{
  "model": "image classifier",
  "dataset": "made-up waving flags",
  "train_examples": 195000,
  "image_size": 48,
  "crop_scale_min": 0.8,
  "horizontal_flip": false,
  "color_jitter": 0.2,
  "cutout": 0.25,
  "targets": ["layout", "emblem"],
  "num_classes": [15, 8],
  "arch": "gmlp",
  "norm": "layernorm",
  "mlp_ratio": 4,
  "drop_path": 0.05,
  "patch_size": [6, 6],
  "layers": 10,
  "width": 320,
  "loss": "cross_entropy",
  "head_dropout": 0.1,
  "residual_init": "none",
  "optimizer": "soap",
  "beta2": 0.99,
  "lr": 0.0017,
  "beta1": 0.95,
  "shampoo_beta": 0.95,
  "eps": 1e-08,
  "precondition_frequency": 20,
  "max_precond_dim": 1536,
  "one_sided": false,
  "adamw_lr_other_params": 0.00083,
  "grad_clip": 0.5,
  "steps": 18300,
  "batch_size": 128,
  "epochs": 12.0,
  "lr_schedule": "cosine",
  "final_lr_fraction": 0,
  "warmup_steps": 1830,
  "weight_decay": 0.08,
  "adamw_weight_decay_other_params": 0
}
Rows from block 4, named by matrix and row number. Rows with one number belong to one neuron. Each number is 128 + 24 x the weight over its row's rms, rounded and kept within 0 to 255. All counts start at 0. Numbers have three digits each. After the name is the row's rms in percent of the matrix's.
# u: gMLP up (value half) (model.blocks.4.mixer.u.weight, 640x320), inputs 0-106
# v: gMLP up (gate half) (model.blocks.4.mixer.v.weight, 640x320), inputs 0-106
# out: gMLP down (model.blocks.4.mixer.out.weight, 320x640, transposed), outputs 0-106
u.237 105:107123116126118085078124157128125118128146108172156127145125117122146133152156104117126148076124091097126082145129104155086140114133082107100163121122123111142097153131134097134097150148126082105114180090114090100127107122112137133108174166174178155162147128122134151113150133105144105153151192155127093119123126149104125
v.237 105:122117104109102102132123135106156094130096159141086130117195131111153149097071090148123111126089139142100166100116140194103111143076124140146078157156087128128116127108164132145078124135076084077100116143123165181090121100121144169137144143131123110095108105098148140170112155093143130104111156099139139180104122152126115
out.237 111:135134096089143086092092148166160094122106178119133117173102086149116115127132095116141112130145146157150118124079157127161148167169120112151072087115170148136112110162106178129116106069147130149127142134130110129116132150123136133124142091091104125120095090152085115161159140185096133146156088147112139091146113122098104
u.238 118:123084145130141102132166127071102121081105113177113090128081125128173156128122110145117096119132109170134154117137087138115134119194115143188153135121172116132123121136059144128125122109169120125093159158144158117119143146106141086103136139120149128134121106153117127126171100122125184124132161144116093137098133119130088
v.238 104:133134104099134078117119097111113060107107136160154167107135138142113150131110142124154154135098160119124133150086152142083136168091120095146130108131153100110122125136138136097130160082096116087145093107142146130185149134157122108149151147153159155160125149109154124139173093133109096126138163115101134106107088142164150
out.238 111:139130161073108109123135116147065143115153088097165125143116151121173082117123124156138114127132104154140162134155144113100142123137094102137118098169122113116116100126124128129141111081128122112149129131120138101109086141146138108139069120129146124105127138152106165193137075119116147141172138168093134160129090179115099
u.239 105:116163118144159139115102106160095118121131108116087119147134136145166097119116112164094133100133106102100104133144084134136146151121179122146104128160133140121169160119122122133121086107128164116161114100140112116144123100098143109110153111141157114114122106164144161128108070094112168141118117101098141107107109127129120
v.239 103:171110156155142128111123160117121144130141092096084091152105122134126124142119166134102090162101115096117150098140098140105167101147146086137130126120091136170123174104123144110112131157132148125093133144133128142142139137150175154099170088122140101143131129127153149108136093167150141123156146092110114154150142131148169
out.239 106:103104127082131162121117121137141067143090099131127147073104114125106157087136117113131127134154158115086138139115116137113130146105144130101164078168069120147127096173170106118169095142152167087093109126099149148091130112100146137132146164147109156185123120144146136137089107146145177147104141159131132114124124147148083
u.240 085:099096124123129161175113101125116169107118147163150124142111076189092131097168091102133121094140147121125139108112157106181134162148136119105121089155138157084148117153080149127099068080098102162112130125127171156154106116160127124091128136148111139132106152094112105138178120111096113153130142087103112102143139094091108
v.240 085:118155078162125122158125163150180148133165140083140129128116112143138098118142097146100129097128108135140140098115160112143119130122141123103077158149117176150098168148116159141163130106127145154170154112101134143128122107159141114163123096108120134126127103113143075139153121135144127150087140141105144115136153145141093
out.240 084:132160089158133142108161151121154127123145123144143128117148153118089159098109125131117148140094140172129088137125134096112177141139152144105128105134154132197126115066136110098136121099057102106145130150122098114106162197147101131085110119116115163177124100167114133141105158106125154119107172141130135143133133117136156
u.241 110:132142140114102096117147106106092152123151130107109124117131117089118129094102141141103141134161102113149125131112125099101139117118149147140117100146124090153132118129129104151133138140127114071096103148159094080159163153154137108146112169155122102100121149142135106135101188141092120137118093086127127177142119110151096
v.241 105:157124116117152121097152136111104133123159079141089122113158140136141188115129174111089124158128153156166063144128115133084174129156086126087106130147087170117137107107125166160096096161179117113133127129130136135153116123124141116137103166145156107155114157150158165114152153135150170167104105117108152152179076110143117
out.241 102:158138157132125171140136148167104104171141137150122167106134088149188176106119124150156100138123133119109134102141197133109117085129094148150138155109102094112075116125152151109094111108096146152126101129149118114199145120175120149118117158213100120144122120154167115135123126142131083118144096139112114103144099123133145
u.242 101:157101109114078107129140100144146135091105142158130144145135131121131133109124116162131106107145099157092153135109130123132133140111141146112133139142107123100131136110116094118065114116158129150126155161116124140152143130071138182082120124156156129127119170117145152105132119107086157092137105133099128147151099160146143
v.242 109:162113114113119116117123132119154092129123103142147129144141134161124135107122158126142099099128132141100153113063132121107114151053157107144142103114133109113173170102113128128149098131156119137124087115127133131150111164132156118130134180140138105093125110168130109154134105119068153088119140129099162150119134088094114
out.242 102:092169143130153141116111119078126148132113131113133134127144153139133127121115121118131147147108100142121101167088098145130143100129111124116135180134145162153118118138100118125120134151116162139143125140188168119126123131146139106159085103109089125139168123124106132128062162156140095110108106113139142120117146116141065
u.243 111:141101163189106103172153119113115105165128114115160168157163086119152153134140100092141156117100142120158125185103109136137122133138154157132111136092092126090138167126097133110112084112160182124095139080130118133105150181111152123148156116129119144104142107115122126115129099140082143118111084156114168145121156084121115
v.243 100:104109121139134145147115148104146110114124125124164102129100154126084135137147159123110157156154155115135145120141129145099100123095096138138162221101085109092118159137151111133224135115158155100114127137079116160123131137155131121114175137124128116150085100095136138162131105148120115141131111135128128145178114108118157
out.243 106:110168149109132134129122084104147157153105145112115141077129133127139113116131145132126137129129114161118140164118133169099105123104112139125130175119097125138133181106124129140147145123129121113127091134101115116101126111102110085159100155110065137094152112137151144134155113114117108112084112093145144123140144129151111
u.244 099:136108126175141118196055132133137135119121123113111119146134126099130117104123100091143096106139118123153121120115096121101107101126127087161170144112123174088095147095136147136075130140119094160124103109125098118149122169102121151157100190101132110091138123125134087136109109140099124130136117162163118133108108137101121
v.244 107:128082110111184141122143114081161147160135155132122085088158126097109199177071062078157110152147135115156158093123095138163132102120126121139149125145127128125112085095154118126081151162125156156112097079085094142144124148123164103138104126121114111113088113110111124123146129141155122094165161144135110100130148127083135
out.244 101:111132178107178128128129095090136120134114105152096145135099140146152125109101155122099142093090128106120096119134101076140096122158122158072151125137134106091131171148095114159122136164118121124147102123093117136136165114143126114160167075149111110115164169134142119125083149101157147158152138149130159149122098129131104
u.245 098:146131132126143171121139156139121102124136114122140133101117186100124113153098111147096112131132131144097098094143095144156139155153111168158123104161164088168128121141156130115135107106107120145116137109163131100135114119128119159144143117153135087133144133135125082122132118174105103118131136159154140098102090167119145
v.245 105:124134142094152151103113149159097099101131129134138144157123123094092108148099114180119126133089139126159109131162152129148145191122141123160147126140125122130131120122149111110161101150117140175073123124146122161145154130107101115116105134095113124165186130153135146105129120099128117097102102172138081103088125113115119
out.245 097:135115121153125143116089129121125117147112109163139177145132126145130112111139119112143131117144126165149112165155126153144126113138139112102100107082142129149126111110141151177144141159167142122129105147133155142132145118143127165124117114148146143130124120111118140081105105108130098167130104148175151115113121129131114
u.246 121:119126138101129118127115140087174127149121151153164103149093112117100132143166136129161133102120111170139115150112130086137177172140147107168137153153075106154115108107145127134137117129161129158098173108114108115135141127113098081114143132126081143144125097136150098085123118121121148087154169104140131128135140137151164
v.246 110:150136141093140130145166085098157164124093119107096110122163086104139127122126173125143127155116114116119125117127136124164120156117093181149132176121133126160092125084116124121132150139137126143137130125109156131181179097153143119115087155102083101114140108076137143121127106105140153124125134102122111139135125138122128
out.246 114:132134121133126121144091132098140116180075145120135145102104111124151119166090132103154161093128143121097149130126126147124157123168096143141142138113119100113134149072106133136140142131135091126113127138142133072088125118142117064175122157165117111148122119094122137111134145141155105145185149171155079158149120172128141
u.247 095:194131136131104140087124140115110120181147142132121123117129119168172143130152142107125136126140122118112142155151111158110146149125143141127098141140146143128115117129154116112140162098121144118133163151142145125086129091189155079140146142130113116136101138137136108092138134138141153104173133147162154116136127122112118
v.247 095:095111131137083109149130174143133124145123123135181118142149201129112136181155124141151113122133167126140116169116168113111121173149143074131099157125112130127072146172141138115119148142117115135115104111065091180166153109129094111088137092164126161129089142148181153135167083136137113157154110121145148119148128106128130
out.247 103:084170127096077093146102182112134119119136133137159118149114117114111103119115175122123098150118105206199178106170076103174136094124150054140083155164113168137166158137123105132099132136097140146102128148100084189133141109107121115135156134142142163094128132139151145138120116114113119121081125115142106130119165116137167
u.248 133:141115127110105109091116103125072133114098090135120132130111135093169154086098128087135126134123120097130091111123137121133116089095120111171130089174122127130133156134154127093103157101136096116128144109128124142145140145128162164122138138124070150135105109131136133124166112133136130109129145153087107092127170121102110
v.248 113:114119067135135134114121153139142150103087130121119115130131121162116074133144125131128156153133175140149123108127167108137133118127141158152133114123187133122138132101097123102145136147150108136175122109123107132102132154147144128173169107075169124127156124121123082139121137140079166092138144156159165148111118099113104
out.248 124:079132083150145101137132118123128135119101098148148189114134147132152112176077193141146113098161117118089097143097148113139142134134108154127137149114141121118070159153112075165093187126093152085123141145129145136141132158130190123102119102140127140124147122134114098138124134107132156103102139213136076141140129144090140
u.249 095:139106158120134153080123052102141133160114119171123110118145085132154115103080134121114148133114113167146103097134136122117105105144116128146141097143069131130137141142161147106157139130094133170117144105092078092166115116126118119105143127140104134136117128159132114118128142110116083100112121127124124140178172081122180
v.249 096:131143177118105117070095105144134152137108084118121094132111086160100138119116102122117157118109155166135119114124141118159120098159117108139138160126115140094083149136145173133136128175117107162146121160125129133181134133155100095082163126158106142122090146133119117125119150105138130099115117167147199135180138120142137
out.249 110:106134101117132104093118135127136127137140179107130115109115119120142131144143097163113136135141078128148075143149133141137141089125139123148103164123061133119137131087132098104145127128094123150177117121153135135142144154118183095128158117127127110142126127149131086117126132161165129097109078128160140144126158112153125
u.250 090:119150135137155112132090170141110094168161144128107126142124130145128124170164133086130106144092158150121174166154116096100108099064145131092131141083100128146143179111107083160106136144148165117131082141183147101126155146135154114108162149128143120109153095114132102158129149146157119155095129140135123168148131099106123
v.250 087:067091142158125157114103139107093140162139120177117142083151137129113146117135092149127120097120139130136130130134158113127130126107126111121144135137152139121113161148080113136163156107145172124111104108100140114172173118119131134121114116141147090115134126205110127146110113117157145151132103105127104168142129083102089
out.250 090:160147144110163139107146127161162102149125111136127143151117118163087190140131117130143127151174107103129118100121121089162132144129137114087126104123117119152157159100152133143134127122077106122131151116102118130135065115119126152112180125125130104147133146124137133118131149075109158112128119139149115072165156141103094
u.251 100:095168135114163103171159115146141146162071145129163108136164108120114133160130078091140150101128138127131136117139125136148173102111132148132161168144118137140152096135164147113154112107141113109156104133066090094136123093112152134120115124115109124134113153109140121147096136132118142098110144114083143128160161176179136
v.251 100:112143120109125101129113136093115166127113156102133086149192121130152075165145103153149147104117162121110091113127102101121149122186134151105111091116139134091127109121120088120108099122145124102170097135113155136100112121122080129125143168132134147131096152077121127135147113143142131084121126103117116137128191175117160
out.251 097:109146083130166157144121152145142147142108141132100091132122138102126128120116146150155148139077108076133115130121119147110103131121120145083160085103128075135134127115117141141128131122161152132173114140135162124161120105134093088165125137090098146104114154106096126139142169093133117131104104152170122156098096081123113
u.252 079:144130114158165111155162137144142124136115116152137137136123115139103079097122132123138103166168112136126147148183125112124105136147137121102150159106138135139113092111136164135153135091116100149107139127072172155143123122123099150110113141120143119110129146142129104160097140155095160147138188087130115106136130117087148
v.252 087:125162084133110129133144092106084165094125080124122099110074088139109145073109113116171101110154100121119116133143107110160111150150157098132144144151140116122120077130125139142112119105124097125137147112121155121161109111107083164113117110155141138142136144103119137133137138131091161152118134150150173180115122103155130
out.252 078:139100144102148153119114176067112093119108118141122139144126186081132099146125147116152127133105135112113083149136140147159128132094113160133133092174136139142120200109100169135068115130119085134136174085137117136130140139168166116184109097111116103126154115097163168093124116135111084144107147123118178141162098169101096
u.253 108:095134094143166108149150129115136133162123135129113172133150119122149114109118147097099111128126177153134092131121101115138097108098171152090152135083133114126139150141109132192123166093149089115132146149085120088120156145161126150112109109127148117130128122108143156118122179134107158146100146106130116138164170135129140
v.253 112:124132107144169114137134148150141135134128144132133129135114070155169136099126117102088111143147149148104115142132113123099151089143159190117148108087140123135137147123116117170096113124098111092148172133094161103136146106100145152143145081121168093150103115127105138136113176141114141155122096142145087170119137119104181
out.253 110:146120093084126131126131173137145157147110178100090144125132149162117173132156125132138137150109172121158160146145108147148131098110098172174134158097090129127117100145117153147108116146107145112142079116125114142115135154175131112091151099154153140096140151117090096096103084125153088088148121137147137126111100123071105
u.254 080:112133160129124138142118103126081104129145134130064115112136124111120100110194148113117157089107099104114060083145110140134121112136115154116121113104120157127189117117191167177116096098148147142128132126162103126126128117134119115113124105107108116130116143124070130138143120106118120108134144152105156153105096108117145
v.254 096:156131157108140125126113149108129115160135135130111090149092099117150132156117101150150142180132133140134141154136113127084167164109123109132150157121140121134105162116153166150158140161123140143148148117143117113147170093126145149150128118125124170153123129122142092107094125107135172112117172113126126122117182145131176
out.254 090:118150146137134161149129157150127137129092153083084156138136118154145128101073154127121129162113133115169118121135144141159136136123105082134113139107146118125121146123104083113126103139136111145157164147124134115084130100138124125093147114169146076122152145139072137183174142122149132180149131118134098113144112170158116
u.255 099:145179096150135104163197103146118102171157142124158079074146110153139130175095124106107152129131125131136087152134134156158126135154119099073157118153126117114131117095150164130112108078126120164119090146165143134100107190148123121154132169129125162127087156136098134129170140086114150146151110142147099116158107138098085
v.255 100:124149129160147124164170142100119101126137143158136121143125090166131162137136128101139125151097145154146136109090138130160114121148115144182128137105125119144134137162153111118108131147157092163119163096200138134091137140143139114131137159103109123130126134110107090125151132095120128101137132105125139140169088104100153
out.255 094:091116133143126174106103127125124100104181118124088146165148109109107113119147134115167144164131134175106140158098130153081127070089145122134086140110108156086095139141136136154161108093123113097129155135109088147118179093105162173112161119114146111142130162136157133123117133153110150131126122140144113168143165115133117
u.256 085:142202126117095142132133166160071145140101137128067132120144112085111121082140116089131116122117139131124146156155177143147135113146142098116145115097139153107107106166112136115091138104095131103114097116111139144149125138075122115140153117134120105095134103126146117119123144141171138131121147088088133135101115093138106
v.256 083:161146155138125127114182168146128131124155098173089152125163117160179097154120147073103131082140142082114131096148149106178131124151140095094116159116107112132111155126107139132171161163131131117162143134140183101134159111135133120085141155139142132103083142106149142171127162119120126149090102128167146131134113134170103
out.256 094:143141119148143177164139098093123144159127093120141107122131125171172148153127104161073129113122112142135133110170126123105136109109113142119093158107145092172103119137153111175125124148180171157139143102123098159083168077118137171080148098118139121157095123120129152103148104136138150111143130144163152153140123146106170
u.257 104:077156160122165097093131127134145110122111179143141122147146092124124108081101123131094129176068133122103122107135150067152131117120139129166160151112132131132128153139104145129120078102108119133103141130149123153118123146122120126095143177115113146144116136076142169157080169094131140101158130132106071143110124106109106
v.257 097:108155163113122090070137100122131157137118138133160145157152100110128160147127162103144121128074097117097117107168121124127130161145128138108161162113163120141095139109118145130167123122150132129089122136097157110127150158122112149077110176116107132075100147123119140172099126087101167135142108127141141111164162168144131
out.257 104:151124120102093135108146096145135139109130079141134139155099099125136157137150174138129148103124125117121154165109102111092090112132134093156132153128084140123105128123088104116139123086083172089166119161108140124187084111136099126131134118123088176115122158161151120145135108125137137109141082107096122123113166144124142
u.258 119:099104092108163184165101121125145182106133124166122136100137146138098157110109152134088114152153139151164136130093139115173115148153155148120111119138124125136059144118147119094176128122139126118069107180160141117158113128081107156090156124104155145125137092147086105131106130141121176116117148096091147143119116145130149
v.258 112:100122145121084160130121138122127167146142135130151147104111103115089133144117157120074159148109161125178124170110156085140101144135147129155154110143094149128107109151154122156168116141130123132152157164130179106165105121154115060073155098137140155162118130142091087090153151146130122163150084145110154119093083129145157
out.258 109:127114113158122101124123136138116106140122150147096132139125125136107118113124139141086139146154107140170104130115138124158119096106147173135076106161152132127158098128120139159121097154124166122069134137120166135109079135050126101110167097148105146102143118141112115158117123184080147151139108107139149110119105145119117
u.259 104:129105125128134095120142128172098155106099164145154145135141088119133123073110117135145146128136113193135161143091090110131106103144087137131138191138166126125112146161133082099134136157081100167073137106133098107092128151086121127125148091111104115120121158126152110140084120137144094155162125106118125148153116097151130
v.259 101:126116139123168148112150151129138187101093132140088142133150108181125150096126130109116105114148157117183137174118143129091103074122093122158113116103177107102119118144119091164142121147113115130076120116125125100103149167180138132169177120126108143118129094133162126149117143096143135122130087144101134134134164131135178
out.259 105:114111097165116131138112144132163133156127105101128116133119154146185140138068104111085152111103130150062116114139125128090144153122135089132166144100087140145149098091127112180127125115173159120156099134155187114118112105121118102162164135134148166120133123106096137118130156106117091124164135098141134140122151119104161
u.260 100:135132154112109099152117142113106123171127139121110120087099098107139089150127114157156103183092099095097113145124129128084113109081151079125107131115133114138152132164167142113140091106158127133095163148115120105091147121135133123120102075078110162155143109137114145067120123142078109112068130105128158145080110090135127
v.260 102:116119115117158143132103145119197161108127148124137082124136131134161128126100151151157111073098161165105149094147137131094128148116122131139145146116117141155134139117137150173152101105107124095114116122116145135139152155101160129139117098105133076122062134090111119101153114186114196080140113186179160135107108165144113
out.260 107:122134114143116135112106094101124152104124113126190094142107142146110146126145134145162114116094117181093132121134146141152097166103185132166165103122074136160092106133099117102143144163130142129168134123091159108167109126120112079128130136113136100136145118153144112129098140128155133134090147099149185135151182134122161
u.261 111:093064119169106134123127157113131069133140101147135162117139139147161139162161115093115159105162143151122110129140129127155150114132154079131126140126143152174163172152108118136145142112120123111128139133075113134143152105109183174152140140106130115144127135169139121122127107128163145138142125119150138140092153106116107
v.261 106:125102141146158131111104148149091159080113135096136130099124092083147118116091140114142147150137159105125146133106137122146118113076120096118147138116141136128145137123155119117183111106128105123093160205106190142146164122143142089086131137090100123147151086103122113160127141134127135161126092130060109089123098143121156
out.261 112:081121132114103089157109142131131168158111129129126159121120137102110124123094142151165187134107143096147107070113096144116121108130087106115145111133112113146133118121086164101143079166146131124108126106136108108090099154138165131126114160136150163088127126114124088102083139091101137140139171082123109114128104157107167
u.262 101:129155113144097152138090129125133118151137155122099126155160179151103108170182137079102145140151150152150120145145132133150159115137140149156187111135171116082095111129158109083178159144080158134104083132111105144178165138173164119120136129150177125137102116147121104093132130132150149129103135086106116116124128137099132
v.262 095:159109126128129139106133099105087117111194092140139113110151140124143111134128149123115105108115138131110128156133143103087118078124128172099156131136106123155101115101152139105156107139103139101143133138114170170135142109162115122095109116094143112131145162072084135124147124109143148108116113143144113122113132103098120
out.262 096:122126148146138166130148125186125144096101143152115147162141144119169133113116102117098135077095090168131089116143127131117146131100130115109146116134113137128141126154126081159089119110164127181116084127151134144091103086096109134133161158125156135090146080105124103123127079135131130172137084167117137162105090135190149
u.263 100:157125125127160117139158114118136106099098143130136140158122152145107089151110107119112142089105151143111150154107139153119118125110104140101132110117130150144131120120124180107114114124154148143106138088103092106132127121119092121155143093141108100110145109120170112101136146123136111154155082132148198137162126074156089
v.263 091:201153117129151134107157097166150124069126147123157132150153158133123174096127095092095123113072140153102103138130117198120121121095148129111137173085107129141122116070137147126118112150101135127095138114146127094145135133119134133098139142160100113107124149134150132121144123120106107131093052100156145139092154153157135
out.263 103:110151122104120151127116140152163129145147111154086104146099141110162157128148141105148134178121179130098100141120114164139129110121186095141100161093077104130159123122153117147113120135113120133135106147157108069131118167162150140146128200120153123161153109109076111114122096114117112167092129146118130126153134125145165
u.264 072:145095115126116107109133113131138118109140185107136155135168111127163117124127103153149151140121164144150136112144127086152150110133109181158101121139126114114139070122146099147120107106103135123113079132137134121094116117136101155115121141114134100121167119196131116130130114151139156156105114111145197158137149108102160
v.264 082:122144152145144089133133119098158098116149127140127151106120091131127108136128109122148172142098089053164157146113110113143096132123101132125103145101147142130116131103138069147123091093131167108136141160122165156148121123144129168158143132145103147149153170128124077119115094135136135138113117131122178141097110104102118
out.264 079:129122131157131158116118130166138142086123121134178147126137118114126096152126127120109114101104084106128087139150153165098117140158118125091144127148136129119113128080132133092160131115106086136162146142108127098142101106090128176126146159140158110118133099102136145090157188138175111135129126179123096123111121113109130
u.265 104:146126133139162112142125099102146178142134070151085145116168116110104119132117115089106118145112132118141142107128090137135104097150148106096143103164165108114130123120130123087102137098077158144154125158141146101133118110138085121119126103113112113113121165131143111179169071147107134139127183137147149108112140133136095
v.265 107:128096153136150106095130138151135104124121080143136104152108085148106131145116094130121096125137135141114101131123092165116109104138139102139104119153138119150115160113105109087088096126113151108088139099118106127155183158123108109173086110109147105173089157139143146122168111149087101117126097125129167128145142132123152
out.265 106:131103165077183147177098117103142099122128101165122154149110098118109102109170118111134116076143153173162100112134099141154129166084125173149117113100166124140125072116130143123092092125093110105111184140102125140153148097120135111113099068109094136119153154152114155136128131137125118162116116100125096110117134180122109
u.266 087:122118129113133153137140176162085127123189113171129125072136092142130127136136123117113142117085150136124143109150126158165122128141119157161143102096130122075158090136153145081092148131114104147128133128163165159115098141131120072141147153111127092154136124133091156096135150125127103143121118137127152141107140097133115
v.266 097:115179119132079103145136131144100154179139135142138159145116133164139156163142116129164126136134160130132121166135121156153133162146108112131175157149078134149146150161138092095089119108110126125122142083106093126113110124151143099121125113130098094145116084080066106120144126112141147133140079121206137140141129102065146
out.266 091:172117104120095130127131143081133135131119139147128103124126176117097137099126130139136131163150151110148154106076149124152114144110162117139155148124125116046149118103145122172120127135138168095078163128126116129171143082152075154113139112097132177177142136143132096111131138144054096105131157060142116165134116111101152
u.267 080:149135152150138166152100124110125148122112095137085143137138104123117092102136173157128146164098168113121179094129140130181104123126128119135132114098074132097131083157180098123112096125075105076157126119153159145106145124116168116139143120125124107114121116119116150107099132100108130106147118127163092139123149151078130
v.267 080:118132155178150129146128100056132136141123141098110153111121125114139103137149125153160126132083139139124129158156136154119170134141100155144184134135103106138124121123142094152089143136102121086140163157123085156161108115167104113161147140103143115093096113092123109100134164116128130108110123114112112156143125096116117
out.267 075:147145103140132119138107099149154121136103102145098119115172158127154146140116152128112086119138082124131079138162110141090150144121120160131150116119151145109117124129140101109116110084101105177152103114144089147148087126122128162128141125162109086159136100124128131129102148111157104153085097096091156139112131150134085
u.268 111:121130124172129124113121164125137097132142116161138109101147114114085137117107101136133109057160190135185053142077109152141116140106153155131120180122127114104111126118164153112119122123149114127134082148124118119150140136132152112153149140133112148130181145081155160100170136100100129127136116153125131111115082101133139
v.268 107:078097134123147113117110109119070134092103135109061138149175140145151111090121130120122134147123144160113112151112093103148123117129133084147133124135116168099108084151127140125157134108108101177085168098150153133124100096124096153148140116166118100125097170128138122092118128127093145092117093168096128143129128131120111
out.268 119:129124129131153116117124107153134123131148092102149111121110132151145095132153164150138147178139108148141133132176141142108135126149168103094119119099140176148104116144094145141145142148104130150120143130159102138116140149131125136128115153152094144143112122104137119136144070123093104101144107122093090103103149112111104
u.269 086:094091119122138144130122100111150160114114155121117121148116179150139130087103158115109136144149161119123083119076115161112113108138139162149133126156134106175100178171149149141093137091168122102137119147131134130139147120154098135155091139115117137113184153126103139128120166136169134126101098141119086150151153075124085
v.269 087:082157126122172098123139129120120122151165136120120160127135102120096161128066119158124142135164124156163137154109123139101108125146146097141141124127074164161156119136127147144116138138130150103097132122106150128187127166059151139132131113086171136138101121132157218152162123140120138141160163083159110122133151088140134
out.269 089:105139125125116129097130147120118149141156126131082136143117112135130133178169127102166096151146101137169117153131180143146114160098150115158127120086137129140138147079151135109110123161110165135133111131134107101149103159115148161139176128109158133124079106120120110141145156139094124164130134091191116098112120128138131
u.270 108:108150138102158144125119095128102125146155140184118143192131127113153148131107154165134121102164128105122155119132136090105102133084129114141158154112100165103137157148139106135129157126128113125134112094127112105141082132111148150120116126123106130106185124116153112122150145141135104188177103114122102177135102112137115
v.270 106:118125119128110138094097090147123109145127150138174128144166106138092120135135133142116126099131174137107129075170152137126196146143121073156141154123066137093130127122146119125129122121085122127115142078131121145136094118115113122136105117100136148094145138132156128124163164077120126161137107143121104140125148069147148
out.270 101:140100119117120115129119153130126127133106135098135105153159113135127152165147165104099140151109153128094143085122118166150105113115153102130122085114140146131159153101124158072148117196141124073113157134117103117174125079177182113137083117154132156126115164071106120149130151120135131126123135153155136161122076133118112
u.271 094:128102114113097122105051111155089136118123088145140138115168123141111146161113132125134096134113113119155117141103122128080130115102128133146169079147140110109148119115149122160170121124096124176101143120152188154092122161127131200107118163113125119129148143138134085146117103127144106121135115100090086095151128145166134
v.271 088:130145127135159107103084137134132076110111130159155093133111158119171126113185182162136155130148121144118120123119157135140159155117153128088143173129125120111147122138137083154121131134086116151111153122150146141115149134135137103108153164138119098090121084193119140145124118132161168171178106153093062166101124166080113
out.271 094:114149147116138107116197141151149121145168112113118127129133117107148104135159137109175123125130129105153121149106138123149160100153146112089149123101111111156126177125110142102113136167147161125160089113136105084139098138101175121129152157116178115108126113096136169096178102115115099136129190086132125131149145156132111
u.272 097:138109108108155127133097143129120097146099122145112094138164107132147122094112158155119139109108128072141121099131091148125127127143088120184063117122117123153095146134140095131138133100109141111144171082085141121147105131149164118199139164121133148143120103128146186128110106129170114115119143137110122158126122069119159
v.272 087:110137124119111116143126134136143075160054164148121081142170147152083104123125109129151130134122100096117171142155097134122115115159166126168131133086116110121124168123096107192134101164149126109089179141108111133155096114174092132106105152097135172101129156134126109121162164150108119151107087141157133162119127128168187
out.272 099:106160130125136149121151149122123146169126138115067104144131099132063098122143077073106091141137096129083141110133113101129169125134159149154125150140156092103124127099153156129113151102102122090131140120178129136162137121169142125097127102124070131121093126129134103111108139116132079117160136150112129114131159112118135
u.273 090:147157116097096151117128129117114105111116172072117154104078122114160156142144091153142140097085104064119109111112150075137087138140126169114126111170129134109155163089094130134101132149127155107110173129128114101144118154138181121150132108064135090166126150149117171098112110138140123170135131123087152122096113087113148
v.273 093:153115125116160116121119131147103125143117086163135129106116099129155159103129117138108126144104175116161152137166112117170116081097120102128144079130138154116150129134119149087119109102136134098133163116123163075163155086105089135119136090099135123119132110120117091138124122134139118164099123145109136119100126111158142
out.273 084:106096101135143125139153106112112117125142109143141098176131129169141114133124141119095140148138121105102128092147149153131160111184143140146107122136105149120114110146150136121210140118139114139183107148107111146120108122122121141111141149122159096139093153161112132118169096139107136095134097153143076112154129127150126
u.274 116:132108139151168130117126161145106121123145124087115160121074118136160138126102118106127121101145143108164156139067132099102117118144110081053133174124130115098139165158109142096140136135111088123096117069101119083129110073113123141148165141152108116117153154085119077160107083123112151153141111128117133161122150128124129
v.274 112:135143162129080123098134129130110105160111110126188133092115146113170151149126129115185164134120184151146102138128136182149179162115147129145138100126048118109162119143150144126131121110138126135127133108100103107121126180084124132148118154127124108117128109115157146119137134100117123162105113086178133089102103125147150
out.274 117:103161137119131106157168096116096123112110141127072124097096139145084138130123160158157114092108169127093160137138178148128112139118135138159141143160147095135134107148095140138123126143118151119190166164128100137097141116134127099144127094111137110118159141141151137106152189154140108091099139100132113151089134144142105
u.275 102:140105133163136158115150112177104092139117100143136142114139116141153153098113180128097145147106130137142137124141110144107125111153127150161126080115133117097123146155154190129112097105123159161130093117104127091153192089115110131119135112128137125165149114196157177134158081150162172161140141135146134123169119141101138
v.275 097:117116158145121121136105114118124121129109173129121126166144113160118141101096152134107104108105126133174123121121119159144118136158151157085107099134173125114122147147124118167114139165168131163146093117096142140096102111181082151120116114153099170131132105117117144180097131129126149134114116125124147134154112083157135
out.275 104:123142127072160114156122149084143157081116124155128128144090140145154102135080121111127093078189088135142119150143105138151153181157097064151146093167100136115127150104123142123100137098119088134105117136114153128071113107137127109162103150175121144136125113115124148120101119094118131116150147116111083144116150146105134
u.276 089:170174089148105127145204144124090119111115134124148111133113119140143118119095152135118119132107102118120116163116155121111125125171089072117129122140126146165101124151093120136089126113119147097052132082173179106172150163144134085118124156136141098167133142109116170116108175152165140114140098122099094109138139164143149
v.276 090:147111123138148141112138131166132115093112148114124086137143091114092133100152130161112105139135145171142107150115144097138108114163142109145083089145074159100142118155071106161110110108120128125115177118100167051125141118137189120090147088135155131153138118093115126135143154090182151144104118115130139158140123150103096
out.276 092:126114117171147134134098182124156148102124118086108068098156109135128108122141125156158110115121149168125129124155087118131136113090169163113101141138118129101160105116114118140144136139166141100133150131099110173130089174123125161109168099118104167141135143115152097118111083076146161149131129145148121114123102100188085